From a checkpoint of a small segmentation model.
Data: trained on dashed paths with two dots that lie on the same path or on different ones, 295000 training examples, 9.7 epochs.
Rows from block 2 of a small segmentation model, named by matrix and row number. Rows with one number belong to one channel. Each number is 200 + 20 x the weight over its row's rms, rounded and kept within 0 to 999. All counts start at 0.
After each channel's rows are labels from the 100 images, of 14848, where the channel reaches its highest value: "responds to" is what is common among them; "patch colour" is the nearest of a few named colours to the mean colour under the peak. Only what is clearly more common there than usual is listed. The data: dashed paths with two dots that lie on the same path or on different ones.
# convs0: first 3x3 conv (model.enc.1.0.convs.0.weight, 96x96x3x3, each kernel summed), inputs 0-95
# convs1: second 3x3 conv (model.enc.1.0.convs.1.weight, 96x96x3x3, transposed, each kernel summed), outputs 0-95

convs0.76,165,205,197,183,212,185,196,189,156,217,185,176,213,200,189,205,187,227,200,194,207,165,200,201,203,180,213,150,184,167,197,220,246,229,194,197,177,194,193,179,193,190,170,188,169,214,199,223,158,193,215,212,173,202,155,186,207,222,177,219,203,175,184,212,205,153,193,184,182,189,181,183,226,153,169,187,190,179,199,181,213,215,196,170,192,213,200,186,200,220,209,205,186,197,205,182
convs1.76,199,198,183,161,201,204,232,185,221,186,222,205,212,221,203,234,211,206,197,173,187,258,212,205,154,189,192,193,193,180,191,196,166,196,198,183,203,185,171,197,187,202,211,193,258,193,214,181,218,207,188,206,182,217,201,237,194,215,176,156,219,219,206,182,187,243,199,208,222,219,223,220,185,227,225,206,210,192,175,218,192,171,191,222,199,209,195,179,181,228,205,172,178,202,189,217
responds to: many distractors
patch colour: grey

convs0.85,224,229,160,174,201,186,185,199,197,192,198,199,196,202,206,207,202,195,170,217,196,185,179,221,194,180,217,216,199,218,176,148,185,188,173,199,209,188,180,223,195,189,177,209,197,205,189,192,176,160,192,199,218,169,235,206,183,209,197,216,165,169,217,159,230,234,189,201,230,215,215,229,185,195,192,224,193,208,163,209,161,220,206,230,222,172,176,206,200,197,176,190,207,160,225,196
convs1.85,204,208,192,166,217,188,171,189,184,191,190,211,189,220,186,188,222,203,190,212,188,205,197,202,198,222,204,179,210,217,195,205,231,195,174,208,211,190,166,207,227,202,206,226,190,233,229,212,211,179,172,204,231,211,224,174,215,218,219,176,183,237,194,203,208,175,217,185,181,225,169,205,216,226,188,174,214,235,195,181,186,208,184,235,195,225,214,226,264,242,186,175,179,199,167,193
responds to: many distractors
patch colour: grey

convs0.84,147,219,209,223,206,213,199,200,186,205,196,172,192,190,218,233,184,189,200,188,185,187,190,197,213,253,182,165,208,199,176,205,184,162,178,215,195,191,231,224,217,235,191,210,159,196,186,186,164,198,179,178,199,212,192,190,205,208,188,201,225,197,242,209,186,234,181,208,216,153,193,187,188,198,203,216,203,181,205,179,159,236,202,209,179,201,169,169,209,192,179,204,215,223,194,195
convs1.84,208,167,185,203,180,173,195,191,215,233,221,193,174,199,226,213,180,201,192,202,179,240,171,198,186,202,172,195,204,217,185,191,199,216,204,200,204,225,200,188,199,198,234,176,209,198,204,199,246,220,219,200,166,183,219,196,165,186,209,178,177,219,198,205,189,170,180,187,174,240,194,194,169,222,203,206,236,194,204,230,244,190,181,190,217,162,219,222,209,232,202,188,199,176,189,247
responds to: many distractors
patch colour: grey

convs0.93,192,229,202,197,214,175,198,228,201,223,177,201,171,184,164,179,180,201,191,207,230,189,199,190,184,228,187,206,198,182,203,198,175,170,219,213,189,189,173,196,221,217,176,183,176,170,172,230,213,209,202,143,157,207,186,187,203,206,192,216,193,140,192,215,235,213,207,185,203,160,203,189,201,199,202,209,174,233,214,183,193,211,188,167,198,238,213,204,185,197,223,206,191,203,228,223
convs1.93,192,180,203,193,196,241,211,186,202,191,222,218,200,197,210,237,202,183,171,198,154,237,212,186,191,188,193,173,226,190,196,193,205,193,208,189,220,227,210,192,185,219,199,183,199,205,199,190,215,208,230,194,197,226,181,217,179,166,216,140,231,228,213,154,171,171,192,164,199,205,219,176,209,183,198,191,203,214,200,189,229,168,187,231,191,185,190,232,193,169,192,180,183,210,230,209
responds to: many distractors
patch colour: grey

convs0.50,220,199,190,212,162,172,242,198,213,217,201,185,230,221,230,179,220,227,206,199,217,204,226,180,199,168,204,207,191,190,181,212,210,219,221,203,186,231,198,201,190,206,214,196,214,199,187,216,210,232,178,187,141,181,172,179,186,202,226,210,190,185,191,223,252,206,166,226,185,208,213,190,168,207,190,198,190,168,184,217,177,234,202,205,206,198,201,195,188,244,158,217,195,181,193,193
convs1.50,173,194,199,181,193,167,236,216,231,188,180,178,213,189,191,194,219,205,209,182,169,204,201,213,176,211,217,214,188,200,194,178,155,183,186,194,211,192,199,172,204,211,181,189,174,174,189,168,175,190,205,236,187,234,173,210,219,190,174,189,168,183,190,209,145,212,204,187,245,193,188,170,200,233,201,165,205,202,222,220,218,170,185,173,201,203,230,203,185,190,184,198,236,196,207,205
responds to: many distractors
patch colour: grey

convs0.24,215,205,238,183,210,192,190,222,196,215,193,215,198,184,222,187,194,209,210,208,208,195,201,209,186,235,204,188,209,223,220,219,185,182,195,193,208,209,179,194,201,214,191,219,210,197,226,246,205,202,222,176,178,184,173,206,229,213,211,204,242,177,207,189,146,182,225,227,206,180,169,199,196,135,215,192,221,189,214,184,153,181,202,206,195,208,213,183,159,210,239,202,193,230,231,206
convs1.24,188,186,180,211,186,167,210,177,200,189,212,230,197,207,162,197,187,191,189,184,166,219,185,191,187,155,220,178,187,192,168,188,167,204,225,214,213,213,204,211,220,202,208,164,193,183,194,193,210,181,216,225,209,192,151,157,187,173,189,145,190,232,203,178,196,199,154,183,187,199,213,214,216,227,194,198,177,183,218,190,208,181,205,201,203,178,185,233,221,174,192,175,198,182,207,208
responds to: many distractors
patch colour: grey

convs0.82,218,222,210,179,236,212,248,202,217,185,212,206,196,207,205,179,211,185,179,221,209,213,161,213,191,209,166,183,212,193,168,208,177,201,159,210,167,189,182,217,244,199,185,209,201,173,205,186,197,195,188,231,209,211,202,257,209,180,197,218,192,201,190,192,182,207,191,233,240,171,193,184,182,188,182,186,189,184,185,172,189,219,215,197,199,215,236,178,214,192,227,238,194,202,188,233
convs1.82,173,190,199,189,223,204,198,209,186,198,221,229,182,154,218,198,174,194,261,185,206,200,178,195,210,192,175,166,195,212,194,200,194,189,223,194,213,202,223,178,213,203,225,154,196,208,203,189,233,159,228,204,204,210,183,190,216,172,164,201,211,227,222,213,212,209,171,212,198,238,227,177,190,199,204,205,181,173,205,217,197,205,193,185,184,191,189,213,189,172,205,235,241,193,205,157
responds to: many distractors
patch colour: grey

convs0.75,203,178,196,220,155,214,221,210,225,189,192,192,206,201,219,206,212,186,255,181,211,206,195,187,201,211,207,190,199,248,182,209,202,214,174,185,178,182,148,223,207,228,217,213,208,181,199,186,198,167,198,237,226,213,204,217,187,186,196,185,231,198,204,205,223,238,229,210,229,198,219,214,166,222,205,191,220,211,169,193,176,215,180,188,179,173,203,225,196,197,174,228,218,220,198,232
convs1.75,224,204,194,216,208,207,200,180,221,190,206,206,204,190,216,194,240,195,205,214,211,207,180,171,227,201,205,214,184,151,202,188,196,174,227,232,231,209,196,190,184,204,204,211,208,177,218,213,221,208,219,210,252,184,176,182,206,196,177,239,178,184,163,219,243,183,150,213,177,189,201,190,219,156,217,198,203,216,196,192,185,205,236,189,216,208,236,221,192,194,196,180,222,179,192,230
responds to: long paths
patch colour: grey

convs0.7,210,193,218,206,176,222,211,195,209,205,205,192,158,191,191,239,184,188,200,226,204,166,207,220,200,194,185,224,179,189,192,230,183,185,224,193,216,230,173,219,200,207,180,183,223,230,233,216,213,172,225,182,192,201,208,225,194,191,164,178,196,204,205,219,240,167,200,232,203,220,208,181,163,235,196,216,235,212,172,207,165,211,188,218,207,191,194,200,194,192,186,184,174,238,224,164
convs1.7,206,172,232,185,181,228,169,174,200,203,203,208,203,190,237,165,213,198,201,183,165,229,233,196,214,185,192,180,190,179,200,216,191,193,169,219,186,194,227,197,206,198,178,212,189,156,203,216,201,222,201,222,174,211,187,173,192,212,198,170,203,221,178,189,184,200,202,193,181,186,226,208,192,165,200,171,194,204,214,172,244,176,222,176,221,211,171,222,191,224,175,171,246,194,191,224
responds to: many distractors
patch colour: grey

convs0.65,221,165,180,200,163,235,199,214,197,173,203,219,200,167,187,192,209,221,213,173,190,204,211,213,222,189,237,200,214,224,208,185,213,241,189,210,189,195,195,244,192,206,210,199,218,226,179,185,184,200,195,215,240,201,204,228,181,204,212,202,185,259,205,217,170,231,209,172,201,197,211,207,191,202,202,182,167,201,188,158,210,237,223,212,162,185,183,181,190,197,199,212,201,175,221,227
convs1.65,184,205,206,209,225,198,209,183,217,205,216,222,215,224,192,196,198,207,198,180,224,172,214,198,183,200,180,169,187,189,207,185,222,206,192,193,165,205,173,174,197,222,237,228,204,208,210,220,223,209,160,180,181,207,200,200,209,224,214,223,172,175,208,207,243,182,155,212,208,194,234,196,197,117,180,205,201,195,180,204,169,204,200,205,212,224,228,173,205,200,214,173,207,225,200,190
responds to: long paths
patch colour: grey

convs0.3,206,215,206,188,239,172,180,182,211,221,243,190,199,198,192,212,187,213,139,221,206,174,208,194,190,172,206,237,203,174,212,163,185,198,205,208,200,210,218,212,227,165,175,213,204,238,185,191,195,183,186,195,184,169,202,187,217,198,169,213,201,218,191,220,204,181,203,207,208,201,181,271,184,218,217,203,199,195,207,212,200,181,205,206,185,184,205,232,194,201,200,179,145,184,210,190
convs1.3,182,227,198,213,180,195,198,212,208,195,144,169,196,208,173,200,203,179,206,200,164,189,179,232,168,203,185,193,186,184,203,207,191,213,191,181,193,211,204,229,205,197,205,222,213,193,220,234,188,208,204,211,160,230,203,193,181,224,180,197,199,144,184,178,147,202,231,189,177,165,208,176,221,229,189,153,200,179,205,184,215,207,174,206,217,204,192,174,209,198,182,208,169,185,207,200
responds to: many distractors
patch colour: grey

convs0.43,193,224,184,204,177,229,229,199,193,233,199,183,203,225,219,238,210,198,232,188,188,180,189,206,216,220,177,196,255,179,225,229,214,168,192,207,189,172,197,207,208,217,195,194,221,159,204,197,220,204,214,211,227,208,190,211,199,179,229,207,222,248,194,162,202,188,204,172,222,176,198,207,203,209,233,197,186,222,210,169,177,223,179,187,179,229,230,185,170,192,194,196,201,203,212,232
convs1.43,163,219,211,181,205,198,214,198,198,189,196,190,210,204,200,188,182,208,167,202,208,183,170,235,184,184,207,204,181,217,191,174,201,210,207,200,169,183,227,197,194,206,240,177,173,196,176,197,207,205,228,176,192,222,176,189,198,208,202,171,190,190,223,214,253,187,187,207,203,203,167,182,199,149,183,231,214,139,168,204,186,190,212,207,189,177,228,199,179,189,224,189,185,206,247,184
responds to: many distractors
patch colour: grey

convs0.20,171,200,176,205,194,223,225,218,207,181,237,215,197,195,179,191,163,196,191,178,176,203,184,210,180,195,181,173,178,200,224,166,202,190,173,187,197,236,209,223,216,199,218,155,197,197,186,160,226,205,179,184,201,196,225,195,191,182,223,188,165,169,217,214,217,212,180,222,204,178,199,226,184,187,178,215,180,209,189,177,169,230,203,237,194,165,192,199,170,187,163,219,215,179,191,201
convs1.20,183,197,203,209,219,164,220,158,193,205,177,197,187,191,246,206,239,206,206,219,202,191,195,186,202,173,240,199,231,246,184,223,205,227,217,220,182,180,222,199,229,197,161,208,206,218,200,210,215,187,221,193,262,187,215,209,225,201,184,232,229,201,232,212,210,193,186,198,172,198,188,176,186,211,203,175,205,202,200,203,197,236,212,197,221,216,218,177,218,205,212,237,219,196,196,195
responds to: long paths
patch colour: grey